{"model": "model that answers yes/no questions on an image's attributes", "encoder_mlp_ratio": 2, "encoder_head_dim": 48, "fusion": "prefix", "fusion_encoder_norm_position": "pre", "fusion_encoder_parallel_block": false, "fusion_encoder_inner_norm": false, "residual_init": "none", "beta2": 0.99, "beta1": 0.95, "epochs": 3.7, "warmup_steps": 190, "weight_decay": 0.2, "adamw_weight_decay_other_params": 0.05}
Rows from block 7 of the fusion encoder of a small model that answers yes/no questions on an image's attributes, named by matrix and row number. Rows with one number belong to one neuron. Each number is 500 + 50 x the weight over its row's rms, rounded and kept within 0 to 999. All counts start at 0. Numbers have three digits each. After the name is the row's rms in percent of the matrix's.
After each neuron's rows are labels from the 100 texts, of 14976, where the neuron reaches its highest value: "tokens" is the input token at the peak. Only what is clearly more common there than usual is listed. The data: abstract colour fields from 500 small random pattern networks. In brackets: how many of the 100, against the usual share in percent.
# fc1: MLP up (fusion_encoder.blocks.7.mlp.fc1.weight, 576x192), inputs 96-191
# fc2: MLP down (fusion_encoder.blocks.7.mlp.fc2.weight, 192x576, transposed), outputs 96-191

fc1.110 091:489453480472443442558421502442556502426444428514482449436457530483415651481665565502496430547528428494530548497548501514552442429515476543514525507491589481538479538523483503424551516408523634474440492445513477492516528417472491454484495482545513487460496419455477495503562567496509401510
fc2.110 108:538606472545511608502479544528397476479464489483525438473350488446468384525468542470546564492567525502475488515468427527510488457497440498470608535537521517542537554454543419522540431484434535519630529534539451481501478538493504388529505476433459463684497475457515603490452510538517595560
tokens: "smooth" (49 vs 14.1)

fc1.474 103:492525512560558524418511473477471403444456478444472416459517515492505719448552526493456469463485513540462509569483475527502486586541513524477461550373472551536493503495469508488458530482485506517491497460466592500489538592423555511530536485464570470543459564463496361491503470488559448497
fc2.474 092:440484492482449475524518482487518554424474519528471517459404496528483640508486464497463453453402485564542571506555453437523500533435597485530567401502568532521549463460443415491491552480536478506409448546471502470427521528431587442505467552540452569411475525508468424521533517502472494453
tokens: "mostly red" (59 vs 14.4); "mostly blue" (35 vs 14.7)

fc1.509 096:510446510499380589490506475405452599522529499453473478462490474479447642471568515483486438541479447572462512522520503479461504517579450500431344596387561444518516528481466549429535528452506508502514478482509541501499536531519490540509510475504487556531448506471441333507476479557425469501
fc2.509 083:548489421513457502505527483534509528548552458553516581500430511479387523542471499483447448452557536492637552494502478466520506526477536529489646512496567473538489542483513475476520519563500500582570505504496437423511469504470483430547471512433544635460434458493440510438542473449558548526
tokens: "fine detail" (90 vs 15.2)

fc1.49 090:489538488462506477552488536456521595463509436485448449418513510481484615564687462456480446502533509495488531542575456492540481476510526490502370509432557457491475532472491540491520506449540570481502501481505491425473476501468372501426479544561502528526520478434523425523495506481493481598
fc2.49 089:524556539440435575502470454488442487506387490476422406510410471471522529522524526515531524471502454433572506482406565522424520540485575523444586518462527402527472420483511357529439524575446581460536453457468424484501475435509491451465442553539467523487560499494530474460514542447521619446
tokens: "bright" (44 vs 13.6); "mostly green" (33 vs 14.6)

fc1.208 119:598496505485546533484437491512588491482515466445527568479497541549551620578572655550542512471434453534494528472548534523536461504589496494528518528481560465492543497453539557409470484515529573484511428450518452482442493495608636509499394496538517368464460417476515464557553591569537441541
fc2.208 137:579596457513516323526421562498493453455435541479444518514466461517497554453551487469456507495466530512394492597533533619495443497374445493505417515455478563469546466507530450474494495454552528489471512563479560543533485484532465507549424553567516439462536476542539667512458561522505468478
tokens: "dark" (85 vs 13.6)

fc1.376 097:547521502485468544571376542447461545488533516554476580517573635511479539586595492524509487499503569485493447455442366466450439375430496454564469459485507465493482485473527510502495458375508479442457489468609448488521462488549583499515506567470546453476469467527492514540552529474513473513
fc2.376 097:439551521490441195577511459503430461424530473554439441494568514549497506542528546470502486496477493370547515537456483584466506493523481476508473560531555577529506499496511585457541509498502483513422529490484439526500470453487468508492489513516507433438510528506514428537512492437398563527
tokens: "dark" (47 vs 13.6)

fc1.431 105:507435493537500410430504479493490571476527426449443487510518523510426624497502527450513393507390472598482541476559492504506511514611452452417388558437586514549533548434463476492481492422520481512583484498473497480490514463492495499518469476460581533602475502469516419495429502531462467517
fc2.431 110:555411449537573475477451511524501577545430531493536545477499395512479417602475490483562554485616431557482474514515595542488538530558570434449557568495486560468443533531573395555528502581523492507545466500530446419484496487520479481488556547480497538411473522557529539482485517450507498492
tokens: "fine detail" (100 vs 15.2)

fc1.453 103:519509523541538495444617474508464499495412397491522412427541473494468728401513513487570450445410475546495468495536524499524523579553450507536435543386480529496582540521517484472471475512535484505541540474482587501506577484482449498526505485446562471604505538563493458538509391563496487498
fc2.453 088:562459519490538368484483541534560489498480479499497542464409497553437409492554452472411342478495493571528492568563523418450567478426611470437517458507491476498557455481546473461456548489567514529535479532469512416492498514431574483489529552574466470413460476542511494500483542486475537445
tokens: "mostly red" (98 vs 14.4)

fc1.233 099:494460527564545579438516502462486461539525415614548457505509467486447724414508465438638451508477540547444539533558531492548457509478496462500499530394546615504508544472494540432394488461529486451576497495493592528464547502527454497546490464438589458655538549515484440537488413548483464505
fc2.233 088:594519543508545341458549515494563527583548467483487575431434540529479367635553439552516475415413491590528478582504479555496506557442557549507507384584511529527504427500565512468466460479510516477504503562484430497445477540501475424475505545546517501350417509547457544533525555494539484479
tokens: "mostly red" (91 vs 14.4)

fc1.478 113:470511556536531537571538468469491497509356436479510473455517573500368502441596289556519470519515527486507480486492458473543492552541499587469499434410454497532554537509498511577447521547453566514455508487502602466488527528560416438533542445589499503492488456528491409520458461545493504496
fc2.478 118:425514539556576435437558518535499491534493476531498506558573502553491459501565465478572427482440571457605496452467482480449524580485552541486497519519468551552492515482515496460413418485489445550541489514451515443475547487529426406515571481512477543495537540515577372504496545544536488542
tokens: "mostly red" (62 vs 14.4)

fc1.348 093:439454516470432454559408488401491472463363496496560479502524554496515641578534481502475462494548453489524516452568519533558513518477470485458486501475573445442528488538543482516544588344560515571445514539439486485436486446509593463531471520448687504512477469445449455539490483415497427551
fc2.348 098:572468389491526527530493547455373491501453513473546429478358497542494640471487447497459511462495565525426495503466406552475557507493421463508589462384511466542524569486532539475470507386501545447547456469470443461462450496521504506514502537512571545537518442559472533476490539549506617592
tokens: "smooth" (41 vs 14.1); "bright" (38 vs 13.6)

fc1.26 105:479523427575427469451507448516560547490485515424423518439435526547442525456527422539469508540517384494497557536510514520495473525506521480524610465454413476442533473518432609506475488490477490521449454554461584463509436593385456521480502516508463489578450544490505456520552537524557456513
fc2.26 124:487554534515547425551546535509519528530393537517502571530629486509546569559415487556577505505512525369625564501469534578511492463489470556483387515503462486521502475506462467521484387534515451461461493544459463496463485560515515482510520475568568573424518514404604445419530515461564421504
tokens: "mostly blue" (100 vs 14.7)

fc1.52 093:461515562475430520527448521415482583479500487460484535497513492525501594536620610526506444500566536442462496535550473484483467509481531482409387495421563452519469497468504498470587480408537566513564452481514463402412563521486428500475508521542439537505433482475482383588466456559461470541
fc2.52 099:542575510508509653513433483504502432538557581484475420515465434497603492430567476506492522543512550430571480410504493599461487535425535605454657490396501465542461428523453464498516459495437537508592455533471514469486444497514480511525421580536496499530559496445549541517507552473494550446
tokens: "mostly green" (46 vs 14.6); "bright" (29 vs 13.6)

fc1.96 095:426491443459439526564402498454587502449518386480480445423423595498463605478659588541574476590546467525497544512562479562452487440457498484472468500411567511470435519521499533449528563453550597503547494484527475471403537431516546398500527506536508517503474431454439490541493522489530412534
fc2.96 100:527529597503428601565497533536395443556480454540478439514442416451453379458466556509510575507439548552615481504463552481500457496470500502473645481499532500501528439480511423526536476504452560492511511455508484534498479546524532464545491456451475399580529493446502523530452471475489543543
tokens: "smooth" (47 vs 14.1)

fc1.239 114:483464574459474469433495481443524423573458488567485514485547521535490558452521555548473449536438512477488421562538533526509512480547435599554494456475516419485485511410556482578562380477502464515468455463532472503535483647434554530548465548567569532546438549496482425454489527612506505488
fc2.239 116:542451415500565399518577571458441498483472510530518506432463564430388641482465435481528434466428523369444496597562496477502496435454464392491471504551514447550511485448492571434512460488481475507614479543530538547450448536563465511507528394430422523421441495454418433490557494470526496487
tokens: "smooth" (97 vs 14.1)

fc1.128 093:419499464470479557564400523421577506479502413467456451443486548503457570466618623496523472562588477524518509519542492529427463457428549470424493455467546455478460524512512529395520541442526599492531508483529484474434554439499557390511503525520502547535488427461501455549497510513498424551
fc2.128 105:530529590524462639558456517566433423497491457489484445484466471448474441510466522541527562487425504548646444489484525593455504496453496550480701421464519505514556483482517469511515473517434553508521544475494473530505489544481521477506495503429472413573529484467480569529479517491512498517
tokens: "bright" (47 vs 13.6)

fc1.134 102:595485597505403547441547536486470559509526423580482457502556496537441650554462516454514454517479552575481510479494395432530484504525473483515504625453525442510533513475497541423441551526590577441580511475493447549487518472527534559494531462508500532542431362473520422480514597518456479394
fc2.134 108:598502489532541324515552534522591576461439482547509537501516443518495429509480496587568553492473549524483521579475477473502510504566554539521617453497485486520432435581522512442479507471520488505503505482513436512511536463526463517526501523498530546372483516497521495526475441485488482534
tokens: "dark" (74 vs 13.6)

fc1.71 092:520478469487498450515459536512500522510519574411484542540512534455475642389593548508576446500517426585420435493517446461466526497583457491474397593453542521496557528428484499459534444482499486474530561501466493445440593558555499524443436454516519543558473509510420413471554491557489530550
fc2.71 103:566441481454486456525545526485492476514481527541498542559472551492427565516398454426510492466394540516592515496492530474548529448538445479484489462467521489502499492514499598516623546521477480523558440479544515412530450497498559527486456548488453417386515497519486437492516430472534453460
tokens: "mostly blue" (92 vs 14.7)

fc1.169 110:550532535499456557430462477517445529496463466440519400475531360494559596492535438477537502546544473501452509441486498543494488518540462522567394517470455451495509601485488502541521478524469461454556545476419576477582595497447439547504520557437461453583488564520463374489526415597461471463
fc2.169 107:475498502505534343571474592502545470449455498487515584491452430555422439610417454466492510539528524593506482419523550512486532505484503560561667439558512530458461538506521540410492505558533456441551515457470559499486527426513470585480527463455487472569462528586524521447533467536507436526
tokens: "bright" (100 vs 13.6)

fc1.45 108:536459534436514527556521437442441367523364486431532483455542438548547723517567490494535462429515561537513496485514538536547507489506498515436445500465497527540538573451531422511430511463567484467533497505471555520504554486471589486520546505526595496548516579474445352514512438555483456540
fc2.45 106:510529462504559400465524546507570550466465524555438571506409595510453607465534478546489536463507527643521498514523543443473509542459523506517602408509537495508491563509466426539492452435608477526493493539495518540421481489490467480517509461536578584402471476508391390487547438503521512564
tokens: "mostly green" (54 vs 14.6); "mostly blue" (42 vs 14.7)

fc1.84 115:369542392537467518508510462526516464534450565458474483521468452503528439525528480503496432525470584409540529500509459479545467547432532540531481407401431521503530510504456386504496571479468574548528576496530478450560486523476585467525499478466550454440483499409502466571542518541505480585
fc2.84 122:500470557516432285543544512517637474487568523526506615494512476492427622536392506526523548476464520539503483448450496454491501556555526525488549421558553531516538430541483539436423476489533542481474458477495509627465496526474491571471485475510451451631514454478498364511532423519476494481
tokens: "smooth" (55 vs 14.1)

fc1.334 095:471522562522427501481352524467520483445533437454507443443487543504493635564643465506410487533514472496537491459416565438550504510496503501501433505508525483467570467528486518564500575440544448511453515554485496474452507414485584457516496547468502494474495483506461433540493514451490520475
fc2.334 116:560459471469532550496490533559450515504423457540529422544441466485469583449517514491555447531620508447528493588535469441567503501547501468477732417547452452492455562500475443481462427505451510538539490497513535543470509420525587437502562525454462519519473499444615493455532421528512567480
tokens: "mostly blue" (72 vs 14.7); "bright" (28 vs 13.6)

fc1.312 102:555519493555503524375489517423483493497455471409547420442484447568528707488599509410475514533516482541493518552514482368556518546561461490475392586495573598495504482485507529466445494538463441488535557478507503488510520557530559584491514499500560489472530543480582457447523445506480470478
fc2.312 101:521483464456566465519488534494457479534460461488518472442463536484537647521545491518455471452462470574418540546551525432561465481380542464474655457552529538478443562515477452573528465575559432466502464529499552604477471517499507473527506482431492538446507433553482474442517492479555413528
tokens: "mostly red" (69 vs 14.4)

fc1.20 098:607443542484477404417527458496493590562471445471473464444520557468443623464536528478601447577428466595486530468590521537531492472498498511468392562454547488527530555503473476470446515458515471495471443526535474444496493504498446524591453524506553499600476511504471403497477543478496427542
fc2.20 094:535469509480441457486517440474489495524420471512534502437479493460394429615476466514485605448500415551556504516535564531492575531527598488473576523471514495458536539560499329541540519516496445493451405515554436474486533520484483518508451577574556598341507500530448553505436521399581562465
tokens: "fine detail" (100 vs 15.2)

fc1.390 105:412511523568537472447332516509467523488509541516567496519480632479502631566604469468578486421488553538478527552456459514409433507424472463549419508458500497447492517496496482410507525414520600449463497459531474503427562498565605552529506538522503543574460524487371500554554412545539535449
fc2.390 108:506547477497526432512505526541532493522528503555468500553506478479549510521531531528496467543475532588489557505454449621495477499568549484496441621546466491473453488532468508556513451546512445534407484503469403540526486478500545459478497495487465502423482552454577398480514521513508549497
tokens: "dark" (48 vs 13.6); "mostly blue" (31 vs 14.7)

fc1.338 104:478482541535470562476516470498514504499460427414516466496455508490479718468667487527469401501398476566502537469518574488507487544489509469446472598378518458542542554548397584448445566452484527533526515453513616530534537499451576527490493525497566555615521502455407412527476499501483429540
fc2.338 108:504496521482527572454486506535565559551451456531447537548447514558399509505583508508503469520575474578580518595504568469515516490421586513535717485571480422492476566523484389536406473498613492478455497600515553555475484483497549465500514514519506600373425446499541478521537473496501479481
tokens: "fine detail" (83 vs 15.2)

fc1.205 088:425510494474454473515439515467527513516472450475553482467491578488446665513675547509506479480463417561513505541582515494483509462443432503475423571486551458516483574487458442460520518468579520461516405477539499413433526446479514531436547492530458513518380455463475446522419519462508522538
fc2.205 081:604472512414431595562495494538413481534465528531462384527432522473523527475456511449513510456401477469538473441458542455500515570411447501468699467510557480493469483493476464501530489459497538570576459480416509581495446481519449529511454539486451459571501528436560439485525473498539549480
tokens: "mostly blue" (40 vs 14.7); "mostly green" (38 vs 14.6)

fc1.114 097:446561539446488418514429512430502584472469457455444448503508561470502628498569586484512406623561496426415531575488504491456449518561499484478496468457486430499480498510446498442527545404489547551524518453458458426565529462430509464494467516495584605508456438446480438502505476525481534572
fc2.114 121:457595518506516706485472504525443383450576467481507391475430454467472431544531513510522528528444513557578517467486409536528527491476516562465573442460514471567525498504478490504512509464441547500636496520481471424499498492500531461465496476538450450475575481449464530486485588448507572468
tokens: "mostly blue" (34 vs 14.7); "smooth" (32 vs 14.1)

fc1.325 100:461540514531506581475482478470525500539488410429556423467470537463481744437632543484457432478411491543520539527540530524451506514504489487482440649387526464525492495583399532434462572452507489535570505473469543518552531493459587488469455525483537538582473488457461401483468472483510482628
fc2.325 105:469464488499516563436476526560544508544403457513462484520428546542464489469643524538525483461479525578593508554492539483558495482427523517521714478605524396523522525534473398552345452410610495523431496585447521551470494467508521453504508504568452565420421448491507423523555500507490477500
tokens: "fine detail" (64 vs 15.2)

fc1.142 104:509523556485605480595491494434448343451491347495524520470528544537496671469580472532499529441525515398542551478397487473571462490577487523507457467440561526546556445516538417478514482470495439503441546498523483476534555581450615530550441502529574507423526477503434450517575512523536444495
fc2.142 095:474443413473500368422540559437487459538489519501457488490480473499400594562472497507507536457432421505644552502529475530536502530514506479571514378506591444506509522496449458602531433467500505498495457509468466543464461610473510510577540532535397524438495491560487439565562462480475605565
tokens: "mostly red" (99 vs 14.4)

fc1.526 090:501450446439497509501428418475554569558514462575484438427518549481392657548567554513486444540557425532520560546553457565474467546567521484499421536412577438478465519526506497480542532380514560535532540479474506455511542456494480581513503478521512505487396455482477403556447508476488495537
fc2.526 082:471549463454512530479532484466379559478490601511539373494464535449554413424526471468535523500401520496554493480555477530431482470465478485471574452438570369559505465538516515497504501465426515526551475519529442437506412522520523462510473501505518478405493472523521525467499523498560558425
tokens: "smooth" (45 vs 14.1)

fc1.101 109:509480560525459513489433531422497503536501550528540471496504483465508623485495518475483492538519370539498471527485482540565519512474522514475416629496524595505594566441574563472442439588466531494488522484426459485528486501452457610524493493469493404606420528493498405498485438550494514524
fc2.101 108:537554418436503449480512460490424392471482569512563421434461586498488552413546397471491354482508453427429502545515470493531483424493495422490493476477549544542498484446553489584517500490531487526508520435470485456545519463515557520498552525442475495579524498550460612506510574458471441484
tokens: "bright" (85 vs 13.6)

fc1.154 114:377543497520442511449448494499512474461496469496441552501461514510494554507570417460541584528632572479438553531390553515477454555530474485496516548389443552421476485510418540547481566385455481532505536460480506419549491496510542577497450449510478518523459458414430395545563487540479429449
fc2.154 136:548480437459540445588541531479468442536460470477563626547525593438476595584397468462517594431458545462495519531464521544507475498545475508514403510520567435519509518493512564412521466604446557381577520528527609533484409591484533557488518522437557477400449484472513383501541512514496510530
tokens: "mostly blue" (100 vs 14.7)

fc1.311 101:569542452493494491446487501488449554456590488453511502448480558503491585492561509510518459490441478543542461486485491459514477417385559489453413561453478476434524487526476555455450473502489469527341481508527562496468528531519595523543494562463514465555523432455453455576456551442502525561
fc2.311 109:468621510515412279571561558478521439472422489548460456406537524497570486491452414512542528500408483539466440554480607471515546543417470476544524471519576499422477467525522527501504492539523493493449516537429475562500518504468506640505469539530551488385528483455544467490451552447491533506
tokens: "fine detail" (51 vs 15.2); "bright" (47 vs 13.6)

fc1.262 131:541509524487556509472447567528552549525541464422518512464507509463493638545556657497570522484372478505471477519504568508536515445517517475511403531488580563486553505426496561479501520542491569443506522520546447491459479503621667549549426476568502430490446460423507491559571543589513423536
fc2.262 134:574521444544518336549401510542490469459502482485476541477495522536437534418588456435505470483493541495537493627538535613475459458400491443505585505548489456482531462530512448522519517450562539506492572553483547564542483500468481501497526518545503446437571468564539658490499558528552454486
tokens: "dark" (45 vs 13.6); "mostly green" (38 vs 14.6)

fc1.157 099:523480522483387497483548473446495577513473436462477484484500437465452632552532518461538432575412443526519538535547463441467552565445443524464417519352500489536528543494444537461488549528530470505554417468567568493541553463475408561508484553532519544537477497475485448551494442508461438503
fc2.157 111:419566485546458575480419540481580561493520534497566405469477460539389386500502493555537527488518551552374456440544572492515564488433544526468615546423535439514486504493487364638410463418482566494527500519488502503518497552513503495549475495535550548502487510458488499485492529396530596527
tokens: "fine detail" (100 vs 15.2)

fc1.412 115:512531481477460432495473484417565404470523535505611506473463413451599597596508537492493570446424432388545505487453435487447554470543392476599453532508445494507520536433454494548590497347531549488471513546450456506447542532513530534486505584512504413543440541500479501636542456473537486512
fc2.412 117:514503545500528342509498443416535530531490498504421500526469406465498474556477538462507519466521666408503473470465430554513482509493468514516462471488431593453474527481507515520552389522568451490477453493485579537491524479482514532470485471520452496478504480496529576475483498507493499472
tokens: "bright" (44 vs 13.6)

fc1.540 096:598527547459458480581384563398500436514520485561530517470543573495492611490513437487502551465530601471434475475482342490499441476485538469544454511437486497541478494476532450502541474386455426454457482441494476471514448506633635534507533535516504497495489407456482432551496495489517459516
fc2.540 094:583573523544485258568529574555500520479500479534527485539531502550551475521586551462525476479542468452399503520550518559535486510482522493564551510531514536504505519503507579497486502511520519511511513493517441574459484478519480540470507504431477481535487556516506400519481465511353525558
tokens: "mostly green" (76 vs 14.6)

fc1.501 097:544502523450419554483521478426462542519494524509468473443503475493453640548501552473539483464446449525494505517516440445516458528541430448506365537396586478512513525473502510505506460445552523494527481480468444410504535566461487572548486481518479498571439469463461384532502490552434460441
fc2.501 089:473432428524451492498526529472546594492518460511553450539437476543436475433527466510393516518506564597566534548568538442486491493440496502438567524474533465520488491526520471529488563483502447534522495476466393403511516479493494466541415492624572553370423491506582592476489481500494508414
tokens: "fine detail" (97 vs 15.2)

fc1.244 099:444483573459392559489389530524490518477547419516465469401470582478444637535677562470452557517587504473465534519503581490506420432504507482470399483456504464466557486507485529501564551425515488504420492473476524549517537484412599441479493493485450499507508427495455479530469519454495463466
fc2.244 125:562386445530521531568511547586506521485414460488580526548428455499478585381486488539512516522540563530518530514492520488478502485582519515448726496486467419503525562514495528438606459560485501564548536504496498463494473503510532405496559577423551518463502486498581463405512502446511505549
tokens: "mostly blue" (53 vs 14.7)

fc1.447 102:302544419541425594536460512429465510518554453514486451551495519503497500530591504449432469466514523538525530579520547520549501451475540463493499527438527448429493517483449513403567616521540504509483446473424421485489482490609594462477420472463570521467524488509547486468533500513517454559
fc2.447 137:602468494491466407524415560537510526525517461516478442503461508436493659502404515531512527465506427538466502477494457410473525475529498517470641353630541494473483536498522510417426532466511556512465442517504452665503508473386506587492489439533519457563500473452599484549509485519509453506
tokens: "mostly red" (81 vs 14.4)

fc1.230 112:506525470523417550432478464514429458510468433578489392480497428486507612559569453521527549444539510531516471496481560475518489505499430579598439477479484480567486668455545458543531541465490466472479529493423586521471576560528493528465458554489594508534479591526495456518464416542473436490
fc2.230 113:468465486504561413542499508517546535509530475484506502467427510470506483560538570585538512569433519617498501541531482448530530532480546536495499374467420488529496523533491575530553454461549531565488456536485528584483523496494410517507537490536428428444466523529464445532506478548530521506
tokens: "bright" (82 vs 13.6)

fc1.64 089:560437442556505467515475519490498521526444536520483515401472443508479671374539490523473471484508477546461514444479495527464502506593523475549513585372519512474493524515546499476497492514464511511516482450496590467457562541576505580527449504486517582597448500464456471415564478480476499490
fc2.64 096:500504595492483410464465553467507413478461419548583517501480438540509573477451411416536441456482438502486515590531533502519581439457411481459534504490529478509531470435509571538544539535467487495527512594504474428479379538499599483485496502477498500344445563552565472408505544520454481494
tokens: "mostly blue" (56 vs 14.7); "mostly green" (43 vs 14.6)

fc1.100 096:551445554544430585473516543459551523504452500558541431460601520520458600413488500473405442525422448513483541506544492505542522546538524585500497427532471497503502436426514522473623363513526455486486404563497544513525492533519444552489447447546439484478426567438581546403574493507452504398
fc2.100 102:391535466449429413558434430570437388491484456505514482467558462490513567417477527460445424543640402479520518590580574517471508372448473403477485579504441521503461509447486494476502536545495415495571431522470532483492505455499573353498496425505404456579456518495476555491529544527540514455
tokens: "dark" (93 vs 13.6)

fc1.389 093:605499537483503539552454574400498551537520529539531563534498634528511612500585511501484488533432558452491457469461389495445444461469546487555486498424458526532481502503555521530554446452455546462519541460538409464477456427575627550503514543483572604473474462500482494528489491487474518488
fc2.389 087:576518480533483308568404488552425444428497472501498450505578568494467550479501574524530489489523408418433481507493504568487516460568501474530532499518469459509515496547520529453554611506515494517393476513506462489492475503502456517498524413519469427514497537518522476561441539535357490522
tokens: "mostly green" (100 vs 14.6)

fc1.481 102:469502529540522560493502435428447374522382452468530483516551446512494742479594504493489411457445503528447468500507531476511525523510479514480430592363554487536558558504468463520454555420528457487516548481448595494546588522473598518522510553494547526585487539499439405503532423508493420560
fc2.481 100:504470485424514540496551479539511563514571465491468505575422514558405588540500483539431497465518562592546515581545570440498521520451601479561630451548521442481510522514501419506446494487595431446480462515522503501471484477487518500512491500521526583396411465571454428483487478512508485477
tokens: "fine detail" (90 vs 15.2)

fc1.10 101:511517520484492550570417538447450563485482516567485571518593645517510552555603450542496441519493525504477443450458371459459447386447512453525462505509483452489483478485504547496533418376519481471376462528581458479493457476528583488531534566480565488482474424502486494548531515442503449510
fc2.10 099:457536553494455239570516452495436443441541502568425412509553559514496526475498507501459499499439492392561504466482514542437546515503469477529534573481549533524516494531503609442528453513507464508425493473479458542513452468479431555499452494497516422399551510472563434540515514428399555537
tokens: "fine detail" (93 vs 15.2)

fc1.281 103:473502459511530503494361484415472541502516494567537518471513549504532663566559492480547516450446492434490486481469462477465496554448409448549442580463505545442554508460503505445585493390539544475444468501503476488490538453560627522495520532527523527511476561540335475581512428561518486506
fc2.281 106:501547452519515420519428566472532524514510462536472503590471479512536530487531503493522485513538509481437495524478416526492502525538505424497467556512444487449451469555542492538573501569502501528491426547484375564494504493496591540479470526522440481449553521391600467524488489471441511458
tokens: "mostly red" (73 vs 14.4)

fc1.213 105:486514556524475574498508489438473571501484417418497486471471531482449698466561524507499460540434472587486506520506516501465486509493472476430375534368538475534539552529427532431413549426492501524546510443466560562483559496477535512508500470500507577614533484483430387532476437523479457546
fc2.213 111:490471463487497505491453495587586512572469455510442550492428508499399488514546517486476510461557493635645505562485560516469498510479623506504740490543520439487487539519486367489468479523609527546546478564468552593510504505487508422479504558520502575417447478466461499472536476470522510483
tokens: "fine detail" (100 vs 15.2)

fc1.80 098:472508462500459491464411436464443468559471424586434461495493506474535599564562510529495555474490581403466459491526540478479502516561403564557538478423477520517516555453493443546491461501498437499468480453536470521513513560486522542554496464518677487503505542469447434478544487558583501526
fc2.80 093:521488534540586376532519510493433405469416484457483472453448552428418594561464485517528427462474462419447484530585452473550515461438524461525470460531609521491469416479507543452569501566496548456589449547541506582440446569507429513477474466441447522455534553510442386517463504511479581494
tokens: "smooth" (100 vs 14.1)

fc1.563 111:504532552539463494462495435551500430547447532483488506507525487546491533479556443495435421533452488531496489516469484480594491456528516510473418547471489431480546575453586523523452494475461488507492522511442454468521541633504495497463454476511570596519488560455493366498502493569497487429
fc2.563 104:474510553484571414539511547468497570464535483496524498482391474528531557632484483496538416504542454543426533419569473427498552476528551545494594577613447542511513509517508582486589589577521431451557533539533513507515487533519473512477580476418429535613521493506423441512536573489500571508
tokens: "mostly red" (79 vs 14.4)

fc1.1 121:507530468475516402481513438518519434523426484548547457491557552545564572453562428513491461553481567434489573555522470442590580583515508461487477497395481489529534481483472497459537566405424559524462556446513478488555570582498517488502503413558578541455566481470446493588464493504519552481
fc2.1 126:519523530526553557506554516482496467524473457493521521487447468469511646501548549491524492505473393510440539451555486408516491550502478548529530480516494509533545528489479684491459481578480462528462536543518551506447512479528488479522501509482422542666440479580574465579490508498455584493
tokens: "mostly red" (100 vs 14.4)

fc1.573 098:546472575502495543563438518484467394524490443455501499430518504517437677384563535545474442456450519483506494482485543397533470504538419572546487389519507440503568469427479429492616486510466422511475440472517537478488501526591508474537447442548533597532458549453501487468583505510404480515
fc2.573 112:572554546493576347459433495502473462517457483468481469469505488486493535434479522449572473501477499506614466602518568429464546470434444460486560566548464508545529534476511480584562488544448379512533492591493570451532433512513503448536520530453448498488446515572562527457520510506529498501
tokens: "dark" (55 vs 13.6); "mostly green" (31 vs 14.6)

fc1.286 099:463459472446486433570434527428586526480489382479477488460460563477473608487666612503524446560549457530511521514562445464525433439499460502517528484448549494479539525495454519443532512447516578455500491486493444384483562481460503434477558518471553549545472395422509494499483547512491422548
fc2.286 099:520567576545554574535481512493425430520458508479508391512429452462494418526451552512488543519485548460567493483490509525520522529479506549491763561415530583533539482531519456526476455601439547499586530496489466537489489544534531460534493479420473466622472466431535601497467585505571588526
tokens: "mostly blue" (43 vs 14.7)

fc1.231 106:582453552513416516500483506408465547460552516436578521488458534584464595455588400496479503516580423440511570510505554451563535472582444518479444477448466595521558383436434467543559613464451497428507588553488574473533512442528533565503512454509473523582453506469408500521488445460483503495
fc2.231 112:465529493476536583530460491374455481533348511508533604438550480470526599469374486510535492506452484495518517548523489546497566471406523455548573434607523485488497584517506481440548440538480450535487521548511555482505453564441502481496510526496499571395515505468437465460511520529523420484
tokens: "mostly blue" (89 vs 14.7)

fc1.285 098:519514503490525570472504510432474523496425484437541474554480560439615606429541521491502467510530514354486523556482505476551457427504514473509423562383559631473541422486526473564475485429534438504524506539464483493521560530461559472493496545488530444523513523495532473544520455399512538469
fc2.285 089:475524478469535495553520575509550566463497554514496525446460528414491713591436451541481525482508420425663576466531481528543510504433556549454585481554581528491450522506457512542459531494466572466544477515462500593500518514440546604496488442487462490447543450422506453525494504520512387533
tokens: "mostly blue" (89 vs 14.7)